config.toml
model = "contrastive audio-text model"
dataset = "Morse code for random letters and digits, with fading, noise and interfering tones"
train_examples = 26041
n_mels = 80
hop_length = 160
input = "mfcc"
spec_augment = true
win_length = 512
tokenizer = "word"
vocab_size = 40
loss = "softmax"
embed_dim = 256
encoder_arch = "tc_resnet"
encoder_norm = "layernorm"
encoder_activation = "celu"
encoder_depths = [4, 4, 4]
encoder_kernel_size = 11
encoder_stem = "single"
encoder_widths = [192, 240, 288]
text_encoder_causal = true
text_encoder_width = 256
text_encoder_layers = 6
text_encoder_norm = "layernorm"
text_encoder_norm_position = "pre"
text_encoder_activation = "quick_gelu"
text_encoder_mlp_ratio = 3
text_encoder_head_dim = 64
text_encoder_fused_qkv = false
text_encoder_bias = "all"
text_encoder_qk_norm = false
text_encoder_layer_scale_init = 0.1
text_encoder_parallel_block = false
text_encoder_inner_norm = false
text_encoder_positions = "learned"
init = "torch_default"
residual_init = "zero_last"
optimizer = "soap"
beta2 = 0.95
lr = 0.0031
beta1 = 0.95
shampoo_beta = 0.95
eps = 1e-08
precondition_frequency = 20
max_precond_dim = 1024
one_sided = false
adamw_lr_other_params = 0.0016
grad_clip = 5.0
l1_shrink = 0.003
steps = 5300
batch_size = 128
epochs = 26.1
lr_schedule = "cosine_restarts"
final_lr_fraction = 0
warmup_steps = 260
weight_decay = 0.4
adamw_weight_decay_other_params = 0.05
Rows from block 4 of the audio encoder of a small contrastive audio-text model, named by matrix and row number. Rows with one number belong to one channel. Each number is 128 + 32 x the weight over its row's rms, rounded and kept within 0 to 255. All counts start at 0.
After each channel's rows are labels from the 100 clips, of 14976, where the channel reaches its highest value: "responds to" is what is common among them. Only what is clearly more common there than usual is listed. The data: Morse code for random letters and digits, with fading, noise and interfering tones.
# convs0: first width-11 conv, stride 2 (encoder.blocks.4.convs.0.weight, 240x192x11, each kernel summed), inputs 0-191
# convs1: second width-11 conv (encoder.blocks.4.convs.1.weight, 240x240x11, transposed, each kernel summed), outputs 0-119

convs0.48 [ 91 124 106 148 111  67 130 145 135 111 102 179 151 160 124 109 139 138 151 170 109 225 107 122 165 100  79 163 160 105 147 157 118 123 151 147 140 164 161 129 105 113  77  80 171 125 146  68 127 100 140  73 148 140 106 111 159 179 124  62 129 139 155 159 175 118 129 102 148 130  83 141 131 161 112  55 180 136 127 124 163 112 150  34 113 106 142 123 170 147 131  96 152 152 156 131 169  42 154  80 117 105 145 100 156 140 129 128 118 107 141 139 141 115 118 158 170 125  85 167  97 166 188 142 146 133  80 100 133 141  91 146 149  88 141 105 182 159  98 210 142 101 119 144 107 129  96 116 118 123 151  96 158 159  98 166 133 130 121 100  89 103  49 135 128 173  78 162 104  64 145 214 105 176 179 164 108  90 171 161 135 105 126  99 151 141 122 147 126 157 156  83]
convs1.48 [120 135 122 109 122 119 125 134 153 144 103 159  96 161 141 153 159 189 172 150 144 109 128 154 126 162 172 153 134 163  63 126 142 145  91 122 126 130 172  94  97 118  84 124 143 108  85  93 137 135 151 124 166 133  54 112 138 112 121 148 116 127 147 157 122  89 137 142  93 144 153 134  91 127  70 185 137 122 191 179 158  86 193 188 149 153 178 113 114 151 100 108 140 116  78  64 121  98 143 108 112 116 119 100 102 121  93 125 137 149  89 113 130 170 143 132  99  82 161 110]
responds to: speed: fast; tone: middle; mains hum

convs0.145 [105 173 138 156 120 168 127 122 179  74 181  89  97 106 162 146 161 124 114 147 133 116 138 130 105  91 146 110 152  89  68 111 133 101 139 115  97 109 172 189 160 194 145 124 109  76 171 114 129 118 101 100 163 103 195 145  97 144  91 112 138 104  80 143 192  89  92 139  43  95 167 166 166 109 112 111 117 152 119 111 141 103 166  73 106 142 158  76 140 136 117 105 135 114 131  99 159 108 132 117 186 142 235 146 100  97 145 130 129 130 101 127  56 133 138 139 140  82 146 145 168 104 134 106 124  85 142 134 106  94 130 163 118 156 110 160 163 168  90 126 169  45  79  86 139 178  85 111 129 183  89  98 142 134 127 197 131  94  83 132 160 169 127 112 164 155 131 129  96 108 161 142 170 145 105 173  83 139  90 149 142  67 155 138 104 156 145 129 139  70 178 133]
convs1.145 [106 135 146 133 160 188 107  90 106 139 141  95 100  37 143  87 110 200 140 139  70 159 115 153 128 116 134 125 104  96  40 163 113 129  89  95 176 163 140 130 174  97 102  92  61 163 142 158 178 139 112 133  81 113 211 102 165  77 104 126  91 169 105 117 160 127 108 174 134 109 142 129  94 103 123 134 149  78 103 129 130 143 115 147 104 181  65 159  75  93  91 170 119 123 126  93 186 120 153 161 123  85 182 130 165 134 154 173 112 150 131 125  71 131 126 127 154 120 114 140]
responds to: tone: middle; pink noise; rumble

convs0.182 [133 139 154 141 150 121 148 102 107 154 130 101 124 145 116 182 136  75 176 137 141 147  94 116  94 124 114  94  99 127 143 161 118 119 118 125 133 112 190  96 171 125 127 138 154 157 111 171 113 170 108 111 106 160 123 144 105  78 191 184  92 125 185 123 144 122 125 122  82 111 130 211 109 140 152 123  68 103  93 127 136 152 132 124  68  73 146  72  98 150 173 141 136 116 150 122 214 120 119 176 201 176 103 201 149 140 134 114 103  92  91 111  93  87 103 146  69 153 169 133  92  98 105 115 147  53 131 125 149 135 129 105  99 187 156 177 105 156 135 137 129 118 100 146  95 116 161 106  82 140 153 214  73 140 149  77 148  65 137 134  96  92 156 110 182 112  85 128 101  93 140  69 109 119 122 158 101 133 115 186 146 204  86 162 160 123  93 135 119 106  80 143]
convs1.182 [109 122  68 131  63  82 123 135 135 137  85 145 149 139 117 147 182 141 111  67 112 117 115 152 132 198 126 107  96 122  98  81 140  98  82 106 154 151 154 147 131 144 119 119 108 121 135 154 128 121  99 177 127  97 153 115 109 119 121 102 114 116 100 162 114  98 153 150  98  90 146 115  91 103  68 171 116 148 130  80  98 133 167 126 127 112 136 144 182  58  87 120 111 144 142  48 192 165 117 118 105 104  80 145 164 173  84 234 127 173 161 144 192  92 143 141  62 172  93 140]
responds to: tone: middle; reverberation

convs0.65 [104 139 121 200 137  85 169 138 151 139 187 134  72 101  96 110 141 140  59 155 126 129 115  79  88 173  97 162 117  83 153 121  92  96 115 187 149 148 157 107 136 179 106  99 187  98 147 131 117 184 121 128 144 175 157 124 138  77 166  74  79 158  88 166 109 139 158 132 121 102 146 195 141 148 118 126 159 139  90 165 134 143 148  96  72 119 128  74 103 114 145 151 180 143 198 141  93 182 132  84 174 163  94 183 182 125  76 164 169 138 153 126 187 176 136 123 116 171 160 128 108  97 143 111 139  96 116 104 122 149 117  88 157  98 134 117 137 160 127 174 151 100  93 131 109 176 132 139 143  93  97 121 189  93  91 126  89 162 111 138 175 179 116 111 144 152 154 113  44  98 106 109  54 145 172 147 117 115 164 139  90 139  99 151  78 105 102 139 108  96 133 100]
convs1.65 [148 141 143 165 152 120 134  64  85 167 128 146  87 129 146 136 133 136  80 174 103 130 151 139  50  79 156 170 168  91 100 111 169 127 120 119 136 149 128 110  82 120 128 143 109 103  96 125 133 140 204 138 175 154 129 169 145 117 105 122 149 151 130 128 145 110  94 139 125 147 125 156 148  69 106 101 184 145 170 134 189  45 144 165 127  98 113 159 127  94 132  94 170 131 175  78 125 145 123 114  78 134  98  82 158 192 106 128  70 156 175 103 145 108 137 166  94  89 156 136]
responds to: tone: middle

convs0.190 [123 149 142 161  61 166 124 146 120 151 149 102  51 118 130 122 169 132 136 142 116  90 119 126 108 135 137 141 184  87 102  85 100 173 165  88 179 129 197 103 111 113 128 121 113 107 111 145 146 179 152 124 134 179 108 102  87 184 131 118 109 162 195 129 122 145  88 127 108 126 130 130 130 233 199 123  89 116 101 142 136 162 144 196 126 100 111 151  94 140  75 141 213  65 161 140 226  83 137 103 190 109 201 133 168 113 113 129 155 156 127 128 152  94 142 127 110 141 138 207 135 128 161 141 131 168 129 101 165 139  95 139 123 112 166 118 159 129  90 143 138 104 139 117 138 148 135 101 125 112 196 144 119 134  78 133 173 160 137 115 108 123 145 127 159 149 128 166  89 103  60 113 121 128 121 101  90 146 115 189 192 110 133 127 148 137 160 164 151  49 143 132]
convs1.190 [ 86  61 118 157 145 159 116 116 133 143 132 142  97 149  89 122 131 159 108 140 119 140  87 139 140  84 123 121 156 166  72 103 143 132 158 138 108 149 151 148 154 134  85 139 100 173 127 141 109 110  51 117 129 170 136 116 120 145 155 157 113  95 150 127  80 129 163  98 130 152 122 117 163  80 146  91 119 107  53 163 149 188 105  95 120 135 121 115  64  76  90 135 143 123 176 146 150 142  85 115 129 149  75  60 139 119 119 126 177 145 190 223 115 164 127  87 154  61  86 138]
responds to: tone: middle

convs0.169 [140 114 143 144 127 136 159 181  69  79 101 114  93 184 108  68  89 122 123 153 154 152 177 116 125 178 118 157 140 134 160 134  95 102  85 111  81  93 170  86 121 123 111 147 219 168  75 134 138  30 124 119 126 140 139 123 137 102 127 128 112 180 139 138 150 108 118  96 154 172 131 134 154 102 194  79  89  82  83 137  85 122 131  81 162 105 160  50 119  98 118 102 103 116 123 109 193  74 128 115  91 164 103 141 147 174 168 125 108 196 140 188 179  75 115 164 159 152 152 147 107 162 152  76 110 142 145 142 149 122 146 127 106 111 133 144 132 146 128 156 140 111 138 111 101 135 162  77 141  44  93 143 124 109  98 122 120  89  93 154 164 108 141 157 128 174  51 120 104 151 141 172 151 132 119 106  84 111  68 157 119 119 159  95 127 125 128 186 132  93  74  89]
convs1.169 [132  94 126 205 186 191 128  93 125 177 123  66 140 151 109 142  86 112 114 114 159 168 158 136 110  93 139  94 165 137 162 185 133 197 132 129 113 148 104  96 104 145 176 110  98 117 126 111 150 126 164 113 178 148 147 130 164 110 140 166 149 133 124 119 145 126  92 122 127 165  97 198 107 124 141 164 144 119 200 108 138 128 129 117  56 151 156 145 124 132 134 146 165 124 104  85 165 105 117  54 136 111 133 139 112  93 101 139  81 163 175 168 101 127  86 127 145 116 170 134]
responds to: speed: fast; tone: middle

convs0.124 [103 117 189 187  79 148 144 118 116 183 138 135  60 122 134 203 121 136 174 120 151  67  88 110  82  94 135 108 136 133 135 153 128 138 108 194 143 149 127 127 140 114 175  22 149  53 133  98 124 143 105 123 157 110  88 151 111 161 163 135  81 117 109 113  70 133 121 132 106  89  92 119 118 185 114 140 124 156  83 135 114 146 126 176 116 180 139 171 182  90  85 176 135 145 125 151 134 112 143 134 154 146 223  76 167 137 130 120  81  97 125 111 126  85  96 148  47  77 140 118 164 100  74 127 142 141  85  93 155 134 142  90 125 161 140 150 128 136  63 134  98 157 125 100 162 111 136  90  87 155  81 119 113 164 158 150 110 114 101  79 153  91 136 100 152 118 140  94 104  85 147 159  71 146 115  70  78 124 115 127 149 128 136 127 116 160  50 103 133 105 130 139]
convs1.124 [163 167 135  94 102 143 149 149 119 162 132 145 103 151  68  90 110  81 166  90 145 130  99 151 109  99  83 152 118 162 138 211 150 125 144 139  94 125 164 118 149  98 158 184 111 115 135  93 106 148 139 101 119 111 112 101 166 117 124 118 151 207 169 126  51  94 138 115  86  61 107 117  75 106 105 131 152 140 119 180 149 145  75 104  94 111 181 168 143 177  72 141 184 139 104 151 154 121 124 160 159 160 110 134 144 142 167  73 125 132  72  86 114 104 138 137 132 126 159 135]
responds to: speed: medium

convs0.66 [110 127  87 141  97 106 151 143 104 136 109 184  77  70 114 151 146 108 163  75 138 174 107 137  82 100 107 186 136 147 113  91 167 126 194 120  89 144 110 125 121 101 107  84 128 206 165 133 116  74 115 130 202 115 111 131 109 168 108 205  94 120 177  61 120 176 164 165 124 168  70  73 152 137 115 119 138 124  93 141 125 156 101  72 137 124  97 169 105 107 111 136  93 141  92 113 159 110 130 125 172 148 133 139 123 111 125  88 120 195 104 174 159 144 109 107 124 134 134  97 142 119 100 188 132 156 107  85 126 126 147 104 226 140 155 147 139 173  75 135 184  97 108 161 195 131  93 120 180 159  89 140 133  77 133  72 146 129 126 107 151 146  82 181 102 106 168 102 148 170  77  83 123 116  96 108 111 141 114 108  92 172  99 152 120 123 103 186 168  92 127 130]
convs1.66 [135 113 118 104 134 215 147 107  89  96 160  67 144 118  65 138  95 178 110 140 113 136 143 133 204  89 113 196 120 102 164  80 128 125 147 117 127 165 101 125 143 134 165 216  55 149 140  98 141 104 144  94  69 123 132 117 152 118 128 111 130  94 118 102 101  73 118 108 177 152 118  92 107  93 103 153  92  94 114  60 150 158 147  91 132 108 170 166 107 101 163  85 102  82 142  99 224 135 157 171 158  96 160 141 165 110 145  94 106 155 116 114 128 151 151 123 128  90 124  89]
responds to: speed: medium

convs0.5 [107 109 118 131 144 137  52 187 148 100 147 140  90 171  90 124 122 102 134 164 151 125 177 121  96  92 165 101 133 116 189 147 121 162 121 121 121 153 166 107  86 122 103  92 189  87 149 143 167 110  74 135 125 155 148 128 114 160 106 177 104 114  30 137 173 122  99 111 114 124 122 119 123 125 133  89 181 183 176 157  70 108 127 136 108 119  74 128 137 125 144 119 150  35 115 116 110  66 121 163 142  70  73 179  88 148 134 102 117 107 151 114 122 146 120 127 133 140 185 127 117 123 116 127 111 113  86  47 102  68  90 215 112 131 144 106 115 114 134 158 148 171 140 140 122 160 147  64 101 131 153 119 109 165  95  62  98 125 146 152 107 141  94 165  93 112 112 135 127 161 142 154  84 122 139  95 179 111  75 107  79 147  85 112 147 144 214 103 135  70 155 161]
convs1.5 [100 120 121 143 102 186 153 136  97 128 107 135  92 120 112 152 129 147 154 125 127 140  46 183  84 128 116 166 140 145 184   6 167 130 132 155  31 145 128 106  96 138 118 216 169 142 149 161 138 122 191 128  88  97 126  69 119 108 111 124 128  91 125 152 146 129 131  97 151 103 111 116 191 101 140 158 119 126 104 186 119 122 114 154 148 125 184 221 143 132 144 128 114 141 106  87 120 110 145 141  71 123 117 129 122 142 160 113 110 130  86  86 135 113 172 155 143 167 165 139]
responds to: reverberation; mains hum

convs0.117 [161  78 176 148 158 163 191 106  72 106  79 160 223  92 153  94 165 107 112 127 107 101 100  93 137 156 134 120 123  95 101 157 107 126 104 147 138  98 169 121 160 104 128  66 195  74 168 145 107 124 104 124  96 152 134 141 152 142  92 123 128 160 180 124 172 103 116 121  90 100 163 112  87 114 172 141 146 126 114  80  92 123 113 154 163 151 127 131  89  81 131 139 116  98  89 117  93  92 150 117 164 120 147 153 192 133 104 154 115 136 166 147 173 167 142 120 144 166 114 143 123 140 155 115 149 156 160 105 180 201 122 150  80 136 136 180 121 120 179 165 109 140 128 140 119 109 159 114 139 101 160 118 159 107 152 162 185 153  93 141 135 116  99 114  27 152 133 136 106 179 130 156 151 138 140 149  75  79 129 156 105 239  81 101 165 175  83 120 127  90 198 137]
convs1.117 [115 120 124 108 129 203 138 132 149 113 103 115 162 135 124 114 128 160  89 173 168 141 122 142 127 133 169 152 142 132  95 133  85  99 155  94 195  85 142 114 131 108  98  92 119  78 135  91 140 154 118  83 138 125  90 166 140 130 141 151  86 162 149 162 105 144 169 134 163 119 103  82 137  71 101 162 109 136 128  48  80  88  89 202 114 108 151  46 122 110 141 125 121 120 184 140  84 139  89 160 166  71 113 125 136 102 100  91 153 121 126  88 102 119 137 108 109 158  87 129]
responds to: speed: medium; tone: low; white noise

convs0.26 [130 126 121 100  56 103  71 180 107 110 113 147  95  96  77 154  96 186 123 123 127 107 179 113 113  87 134 150 156 142  79 183 112 146 124 127 150 185  84  87  68 169 148 147 120 109 141 134 169 125 134 168 225  97 126 158 142 102 155 151 167 100  93  72  97 128 133 127 207 104 163 106 127 128 168 112 136 103 155 120  79 139 142  92  87 131 132 158 158 158 130  87 133  93  70 156 111  83 121 126 122 104  87  82 204 141 127 109  82 132 177 119  83  95 142 131 161  85 108  76  96 161 134  83 110 150 116 112 123 150 140 126 153 188 131 102 151 108 154 132 135 126 120 158 152 194 108 189 160 184 186 113 106 152 102 127  94 119 140 115 139 186 113  95 181 109 127 152 148  85 188 130 137  94 123 160 180 107 103 126 117  97 160  86 153 159 177  65 116 121 111  93]
convs1.26 [102 133 115 131  65  67  90 137 121 133 170 120 121  87 119  97 189  81 138 102 116 140 158  65  88 134  81 121 177 150 118 135 100 118 210 142  52 166 154 148 127 136 136 142 185 123  30 111 145 110 155 144  78 145 142 130 102  84  99 122 138 145 161 191 115 112 106 112 118 160 119  93 129 123 205 116 136 107  91 144 121 158 139 144  97  82  78 160  98 127 169 157 104 164  93 105 121  78 183  96 165  92  97 122  96  87 124 114 170 100 119 187 136 128 107  97 167 132 115 114]
responds to: speed: slow; reverberation

convs0.198 [ 86 117 181 149 158 144 103 133 142 104  76 120  99 148  91 148  81 135 121 140 167 137 172 138 135 100 129 137 144 166 137 183 119 117 157 146  89 187 176 110 118  99 164 115 183  94 157 135 135 101 153 197 157 175  66 151 130 127 114 120 120  83 136  78 179 136 135 126 187 182 149  94 167  81 101 166 114 125 149 130 176 173 134 115  93 107 131 107 154 191 169  86 144 164 114  89 119  87 115  83 139 174 122 138 163 104 129 121 170 158 178  80 173  94 115  87 114 103  83 111  67 107 173  96 158 169 103 102 118  86  95  91 127 137 173 106  99 149 131 112 133 107 148 108 131 105 111 146 125  86 236 150 119  89 122  78 111 105 135 125 135 160 137  94 102 160 113  82 110  90  94 111  56  76 181 121  63 124 175 141 158 124 125 157 135 139 152 180 108  72 136  94]
convs1.198 [156 127  99 166 124   8 170 109  69 136 147 105  86  98  89 119 174  93 119  82 170 165 103 124 112 140 167  98  84 143 112 132 153 114 104 103  84 121 104  88  79 105 129 126 152 127 144 115 177 122  84 136 153 116  60 103 115 118 143 132 103 105 109 142 111 143 125 131 110 162 157 166 120 181  97 131 140  95 159 137 135 189 125 108 139 148  98 119 107  77  84  81 135 126 147 121 105 117 146 104 144 148 154 164  83 112 114 132 111 129 166 173 138 139 121 113 154  82 166 125]
responds to: reverberation; tone: low

convs0.71 [130 117  95 121 117 165 205 119 121  91 149 137  98 106 161 142 129 102  84 110 163 150 143  56  77 130 138 152 102 137  59  91 125 125 129 110 143 163 115  87 104 175 121  71 168  60  76 114  90 132 124  88 152  73 147 112 139 148 122 138 114 102  93 151 138 217 137 125  91 123 119  81 136 125 128 142 175 171 117  78 184 104  72 123 121 148 163 132 138 146  92 128 116 113 118 123 157 168  78  70 164 146 116 108 178 163 146  72 117 139 140  94 101 160 156 154 140 149 108 106 115 132 139 133 199 129 128 121 110 119 165 136 111 117 115 130 146 173 102 138 131 119 158  76  54 117  86 169 117  50 183 173 146 170  75 113 139 114 117 131 160  81 185 155  61 113  60  99  66 107 135 137 153 127 101 174  61  86  90 146 140  88  80 130 125 125 158 134 153 110 106 106]
convs1.71 [130 146 143 150 109 144 123  79 175 134 185 112 202 118  87 103 149 131 134 128 118 118 188 100  98 135 116 160 139  71  54 162 135 129 182 159 160 155 155 163 109 124 181  61  75 107 137 105 116 115  83 134 159 120 154 137 153 113 144 126 126 111 113 177 113 170 180 104 127 192 165 139 135 170 160  89 175 124 146 115 158  75 140 122 135 184 136 148 123 152 102 134  86 167 161 182 160 142 122 107 130 152 133  82 142 117 137 143 163 173 144 159  89 136 192 150 156 122 106 162]
responds to: speed: medium

convs0.114 [100 127  56 107 209  98  82 126 125 104  91  90 158 143 103 102 149 163 107 147 151 128 105 104 154 140 178 221 157 102 112  78 162  99 110  54 109 137 119 193 121 115 173 167 126  98  80 150 176 187 131  63 163 104 100 122 133 192 103 143  89 110 124 107 115 164 188 122 122 179  99 157 152 165 117  95 120 125 136 104 178 134 135  51 151 129 125 101 113 119 177 101 196 156 151 136 123 132 116 174 187  67 134 121 104 134 108 135 107 178 110 112  95 104 137 161 152 114 151 132  72 115 108 107 133 147 105  94  90  93  98 129 141 170 147 125 156 103 160 146 153 178 102 115 151 114 120 114  88 123 171  85 117 141 126 131 157 175 136 140 122 120  64 129 131 109  93 196 138 181 103 105 174 112 179 150 128  88 129 117 171  94 153 131 103  86 183 148 172 136 105  87]
convs1.114 [159 135 198  84 174  81 153  74  71 110 141 113 123 138 147 168 108 153 150 122 139 130  99 104 166  97 111  68  79 143 125 152 121 139 133 131 141 133 151 147 119 123  82 119  71 160 175 157 135 121 138 101 140  81 123 142  96  59 124 103 155 100 165 102 179 116 111 151 102 113 174 104 175 109  98 118 104  83 172 170 173 214 146 174 142 180  58  87 131 158 120 111 115 130  97 143  73  97  97 175 134 180 229  97 145 113 109 150 124  54  86 162 147 143  60 151  92 129  88 117]
responds to: speed: slow; tone: middle; mains hum

convs0.215 [ 80 140  99 185  99 158 131 181 182 108 133 106 122 110 155 155 104 104 181 118 119 147 117 131 116 114 150  82 164 213  94 126 147  89 128  96  86 129 124 114 140 136 106 189  59 129 144 137 131  85  71 154 120 139 152  75 122  95 132 140  93 110 204 149  44 111  98 114 156  64  88 147  96 167  98 145 106 144 146 168 138 104 135 111 109 153 101 108 173 112 131 152 173 179 154 130  94  31 108 155 156 152 115 125  86 143  98 141  92  91 185 140 167 100 143 179  98 167 182  91 181 107 121 125  88 159 144 124 113 138  76 129 153 142 112  84 119 161 129 161 145  83 123 135 113  98  97 133 172 135 106  94 106 155 120 212 183 104  95  81  52 127 114  95 111 150 146 131 147 156 159 114 119 179 143 114 106 110 113 126 185 120 113 108 137  95 131  87  89  81 142 125]
convs1.215 [205 114 137 100 113 210 157 104 160 156 126 186  70 148 169 172 115 134 119 146 124 162 166 155 151 144 148 121 176 139 162 172 142 125 139 150 156 111 120 125 120 137 121 175 116 137 144 137 111 113 217 105 121 118 116  93 154 128  98 161  90 159  90 136 155 126 118  95 110  78  98  84 185 119 161 164 145 115 156 153 102 116 123 142 174 103 208 162 131 215 112 103 159 122 112 112 147 160 142  86 158 121 133 177 131 143 150 153  68 115 136 149  95 150 147 117 161 133 153 116]
responds to: speed: fast; the character "5"; the character "4"

convs0.201 [130 196 106  74  62 103 175 107 153  98 154 158 146  82 203 108 161 146 126 101 182 202 133 118 133 131 125 107 100 124 123 134 115 157 145 132 157 141 113 126 139 117 128  80 146  59 135 122 131 105 106 202 147 123 103 168 141  75 115 115 153 113 170 145  78  94  84 167 180  85  45 106 141 133  99 117 132 112 132  95  72  84 176 123 158 147  83  63 132 141 154  74 128 138  98 107 145 182 141 138 113  76  86 142 144 130  77 165 137 127 107 123  81 119 124 106 113 157 111 140 144 111 136 130 104 148 128 119 104 126 215 186 128 138 119 151 126 142 190  86 133 117 101 142 165 119  74 126 152 104 138 163 134 146 104  98 110  96 150  89 243 127 155 100 125 139 133 169 118 115 140 134 119 156 110 108 160  74  71 134 118 189 141 123 167 151 128 145 103 185 167 175]
convs1.201 [108 134 103 105 121  13 160  93  60  52 133 133 108  76 118 129 142 186 125 142 149 117 137 107  89 128 107 174 178 129 124 144 157 115 126 148  85 105 160 125 144 142 188 129 198 141 115  99 152 144 106 182 134 138  58 195  78 106 127 126 131 137 156  99 128 121  99 114 182 100 119  59 168  95 154 116  77 132  79 112  99  86 166 125 137 126 167 130 162 115 135 103 118 106  75 148 136 128 114  97 143 139 162  90 141 150 153 128 163 147 116 110 122 112 113 132  97 212  92 126]
responds to: speed: fast; tone: high

convs0.210 [106 108 145 126  99 183 125 182 103 127 153 110 162 137  93 164 152  94 176 135 133  81 157 157  56  84  93  99 121 114 122 119 109 101  99 113 108 103 130  84 172 122 126 123  79 179 114  51 123 137 190 118 120 147  80 131 143 162 100 154  99 118 158  57 175 117 184 133 127 139 149 117 117  78 102 121 102  96  78 117 122 157 165 122 188 140 100  71 147 169 135 161 104 126 177 180 141 108 174 108 126 118 126 128 166 132 101 129  51 114 137 124 162 154 156  88  88 141 103 145 151 141  85 106 129  98 114 208 119  80 110  75 123 157 156 107 125  78  89 215 117 205 115 101 107 100 128  66 178 210  63  91 112 149  99 143 103 126 158 102 151 119 128 156 126 119 102 126 137 120 140 131 144 189 122 130  88 139 139 156 138 159  96 112 163  92 176 161 113 159 113 110]
convs1.210 [142 120 172 107 114  56 155 136 107  98 159  78 116  84 137 138 161  79  92 106 110 165  86 141 156 127 171  79 158 142 168 144 118 112 134  89  97 116 133 144  29 161 154 127 125 135 117 180 147 156 155 168 129 138 119 170  99 147 153 134 183 134  95  61 117 143 185 213 126 104 109 140 111  94 117 116 116  63 124 127 163 125 138 117 147 161  83 201 135 162 159 156  92 109 134 177 118 134 114 135 144 142 113  83 130 158 135 139 108 167 141 157 163 104 115 105 159 126 138 146]
responds to: speed: slow

convs0.153 [153 176 142  87 139 143 115 106  95 161 131 105 172 135 109  76 146 213 199 147 125  87 116 129 125 123 115 139 150  92 148 115 147 112 121  62 131 165 140 134 109 149 121 117  65 150 155 186 105 107 145  92 116 134  77 172  96 152 149 144 150 128 193 102 105 100 157  99  86 215  96 143 165 107 197 160 164 145 117 172 137 100 186 112 101 111  77 131 115 111 116 115 126 158 112 109 127 134 200 167  67 147 123 125 102 117 110  94  97 143 107 160 145 113 115 114 154 161 144 107  57 141 108 161 122 145 147 109 158 149 175 111 118 118 150  95  79 150 144 107 143  83 156 130 151 118 100 105 148 105  88 135 140  98 149 194 156 112 160 184  33 156 115 166 116 133 104 132  74 188 150  62 121 149  85 111 104 105  66 112 143 116 129 166 139 121 177  94 198  99 113 170]
convs1.153 [183 123 151 149  90 205 183 123 144 141  68 147 114 159  49  94 136 175 110 149 107 121  98 103 162 142 121 149 110 208  93 151 124  89 178 174 157 106 111 133 147 117 149 153  49 150 130 130 127 123 161  67 160 137 141 109 119 143 147 146 106 139 124 112 160 119  78  92 128 119 128  94 145 141 107 186 138 168 122  68 121 160  64 130 127 102 102 149  91 128 146 119  96 147 113 120 120  94 118 183  80 153 157 187  99 104 111 168 139 151 174 181  97 130 109 127 118  81 129 129]
responds to: speed: medium; tone: high; the character "v"

convs0.194 [128 105 135 112  63 167  62 177 174 122 149 164 154 126 123 133 121 189 137 120  80 187 127 117 166 127 120 149 134 141 140 143 147 107 102  89 145 121 150 146 165 142 201  49 149 138 103 157 122 126 164 123  90 136 146 101 194 115  91  97 168 117 109 125 143 148 149 137 140 164 151 167 132 149 155  79  61 153 100 118 132 150 141 139 133 147  55 122  94 158  97 116 154 106  50 123 102 134 119 142  65 134 157 146 166  69 134  59  95  69 147 107 171  93 122 140 125 108 100 101 161 182 155 114 153  97 122 108 133  54 150 163 145 121  89  80 162 152 116 110 108 153  96 150 131 173  72  41 155 133 163 151 101 143  87 147 154 149 136 106  98 157 115 127 144 129  54 167 104 145  96 135  94 172 101 120 123 132  88  67 114 141  99  95 141 196  68 130 133 167 150 146]
convs1.194 [158 124  67 131  76 112 180 116  22  70 108 127 126 122 105 154 142 150  81  94 126 116 115 105 120 156 119 115 125 118 109 144 159  78  96 131 122 117 112 107 118 124 186 135 151 157 136 128 111 136 138 145 171 142 116 164 207  92 124 135 136 185 129 112 113 142 154 161 145 121 107  83 160  95  61 195 113 134 172 110 133 135 133 115 124 196 140  49 113  67 104  82 105 122 145  97  83 153 143 123 136 113 174 137 108 127  80 123 199 129 149  98 130 133 137 186 117  99 163 117]
responds to: tone: middle; speed: slow; muffled (low-pass)

convs0.61 [126  84 155 145  87 152 146  82 139 141 129 118 100 140 130 135 138 115 145 154 115 111  96 131 134 127 117 128 100  62 104 133 143 102 118 129 102 130 139 125 113  73 129 134 135 161 174 148  99  84 127 123 160 144 185 114 144 146 207  64 125 165 124 136 161  91 131 124 170  96  86 135 193 207 133 167 137 130 182 144 127  96 121 141 142 112 149 106 172  82 130 137 124 176 142 100 175  58 150 122  85 115 135 200  66 152 117 151 182 126 176  88 130 140 127 151 100 135 115 150 149 146  82 147 119 119 132 142 159 144 155 177  72 117 154  96 130  73 141  68 147 124  88 154  88 135  60 180 176 188 142 127 126 148 123 149  53 121 138  73 114 144 112 121  64 128  96 118 129 161 105  81 164 134 176 138 162 152  82 161 126 117 215 100 133  74 132 155 202 144  62  88]
convs1.61 [172 140 148  67 156 146 129 142 110 169 148 187  90 138 138 165 137 126 111 103  99 144 174 163 143 127  92 128 121 142 141 159 135 137 164 166 195 184 117  99 121 128 147 183 150 140 103 182 142 124 103  66  82 148 108  66  55 101 101  90 154  82 126 108 123  82 120   8 101 105  97  77 166  65 142  89 108 113 111 123 116 159 112  92 154  75 163 124 139 134 104  57 105 126 123 142 148 140 144 121 124 146 176 113 113 121 121 111 122 109 128  92  88 100 126  91  92 137 138  82]
responds to: speed: fast; tone: high